{
  "model": "sound classifier",
  "dataset": "synthesised sound scenes: up to three everyday sounds over a background",
  "train_examples": 26041,
  "time_shift_ms": 50,
  "n_mels": 80,
  "hop_length": 160,
  "input": "log_mel",
  "spec_augment": false,
  "win_length": 400,
  "targets": ["first sound"],
  "num_classes": 38,
  "arch": "transformer",
  "norm": "layernorm",
  "norm_position": "pre",
  "activation": "gelu",
  "mlp_ratio": 4,
  "head_dim": 16,
  "fused_qkv": false,
  "bias": "none",
  "qk_norm": false,
  "parallel_block": false,
  "inner_norm": false,
  "subsampling": 4,
  "layers": 8,
  "width": 256,
  "positions": "sincos",
  "pooling": "class_token",
  "loss": "cross_entropy",
  "init": "orthogonal",
  "residual_init": "none",
  "optimizer": "nadamw",
  "lr": 0.0012,
  "beta1": 0.9,
  "beta2": 0.98,
  "eps": 1e-08,
  "ema_decay": 0.99,
  "steps": 9400,
  "batch_size": 256,
  "epochs": 92.4,
  "lr_schedule": "cosine",
  "final_lr_fraction": 0.01,
  "warmup_steps": 940,
  "weight_decay": 0.2
}
Rows from block 3 of a small sound classifier, named by matrix and row number. Rows with one number belong to one neuron. Each number is 500 + 40 x the weight over its row's rms, rounded and kept within 0 to 999. All counts start at 0. Numbers have three digits each.
After each neuron's rows are labels from the 100 clips, of 14848, where the neuron reaches its highest value: "top examples" is what is common among them; "peak on" is the class under the peak. Only what is clearly more common there than usual is listed. The data: synthesised sound scenes: up to three everyday sounds over a background.
# fc1: MLP up (model.blocks.3.mlp.fc1.weight, 1024x256), inputs 64-127
# fc2: MLP down (model.blocks.3.mlp.fc2.weight, 256x1024, transposed), outputs 64-127

fc1.40:470517544469548535479552550490502455555523522555499507487489530460439499543431529516539525505472512517473563548514521500514539481574522448452455562453538515507526417519544515449473517536541552
fc2.40:540557434510514463481459459457513483520516441514495573482529492562473358446532492507464500502490575511508521509432529512514495479514423436549497493494508530524497496543568476559631463465491517
top examples: footsteps; first sound: footsteps
peak on: footsteps

fc1.412:523465475485492444511564512422528497490448518478512404522548493481462500530481549461467514440431548526464561553481495470578526480547489456486493592511522464512514460448526489532443539532528526
fc2.412:488557412577521499519502455542473461514472485484483508535470559425481474519545439503480522481510456475471523545489516477494466483526452434492551502516441565519544591511539482551506492470459490
top examples: speech; first sound: speech; laughter
peak on: speech; laughter

fc1.295:571524483475489439519519550425542477450464422449508455492494461464472535468496539496536520507493528566455544602508480509474479557568528470463453503449549509522555467511534540457476443464551575
fc2.295:514593544557545557463534486515489494538509529577496483518477536470560464465579488507442528467481487485417589550502540466440498450538484469549463503546500433503474517519494522528555531475468430
top examples: footsteps; first sound: footsteps; creak
peak on: footsteps

fc1.65:432434524412553507497502568506474458488488489494520479512477493458441512490425518514501470501506544565520539537447515501568609530564520485452416533502487482525517445527503446514457536460529538
fc2.65:567453467562490466488538464531464479567533512498443474487537545475484448503464488475479487541417464485464535555577523517489533478481480466487540534541534470501379485484485551454424548511429534
top examples: speech; first sound: speech; church bell
peak on: speech; church bell

fc1.349:525438556528505506480474557548449473483478490546486515500501492472428499540501538504521504405557520544455554514496526487493475523497554400468473514458463480493474439525530484500507539541544467
fc2.349:471444477550509521492531518499518500424418515538583429467545490519523498480481544503482473500489486550527482525497490547545525532532494499462445533583490429505506515482494577586496467444449466
top examples: footsteps; first sound: footsteps; ball bouncing; first sound: ball bouncing
peak on: footsteps; ball bouncing

fc1.213:482468497523593465410502493539543537592520526522419496476468537478496390485519458497550499466540584408466520487492455474488502462561510509461457469468510509550473423531461507519458532455511467
fc2.213:502454472495525476605487527459539520456525523480573498469570465477526498474513524478515523539562460562543513493436460545530496526508442524459479489471548445520482479503568463476547434454499574
top examples: speech; first sound: speech; laughter; first sound: laughter
peak on: speech

fc1.122:505488498473502510468569547457494477523488479528478507500458502441402517565436507520494517458481503526496559554513458511553511499532536457453438552492508451564569493514524495507407558496536553
fc2.122:548512508541544516479500507493506461503503533551512455524449536468484506525506499502433471449480555509543567501536479424534533439592493424531496506555456458479440522539590537516509563508469542
top examples: footsteps; first sound: footsteps
peak on: footsteps

fc1.444:458474467495552517470519487510483518542456490487464515515508526452501518447503480449493504522504512501534488497443424500457523454540524531461468500488503506518551504524511465508441495465578573
fc2.444:466571507506477523495515505512548568493546512470469439508529495459515449518527486499499480450492491523521513558517525496542480487547438519420578486463454532470557515549551500525516523439409464
top examples: speech; first sound: speech
peak on: speech

fc1.345:511568535457488504536506515470541575534504529562502566516520530439530440484472518455494512509525526470535560497495438440493493512529496427482483485483498475512483497463482543426500530468499511
fc2.345:440445488471543558459595415477523576486480536501559494510529475557563555467491499484435501572512489505485495582488415510539422493513509542517524489521479500510464534478497569463443504490466442
top examples: door slam; first sound: door slam; background: none
peak on: door slam

fc1.169:472475492498529495455533527466550439540463417553449504529522533520439546536507469508512477459553491574505501464461520577436481451505529465487480481452507531474517495531552438516393509526525632
fc2.169:522510526421459483476485472442545486554490465452497498420520567487478488471504461534499544472459510466503490516512520500489527561510415438512561451419571478550477501534540496467467537482495559
top examples: footsteps; first sound: footsteps; thunder; first sound: thunder
peak on: thunder

fc1.526:563473507470536516443547554529510477519474556539515491513540526458465535520413563581505486488505483559445563487509490506507536465508539464453456558478501398526508400461539501481423452468534531
fc2.526:535460508588518515529500496515483433446506549551577473546520490433474442490427473525563483469535500584425563537528424543539490492471533400508509558489503507472485455464501516475436503470521470
top examples: footsteps; first sound: footsteps
peak on: footsteps

fc1.37:514484518464526490444540584529483513531516492524502464496495522459423491569447514527536487473468474508483566561516441501557532484561560499422491544474511482586544470483507555499437535510532521
fc2.37:600516451515506525494511503487461514475457478603548485511496498416448459479463516530442486409448554510483564526515483491514561492572494433473476597553512494548497510571607550474551528474525558
top examples: footsteps; first sound: footsteps
peak on: footsteps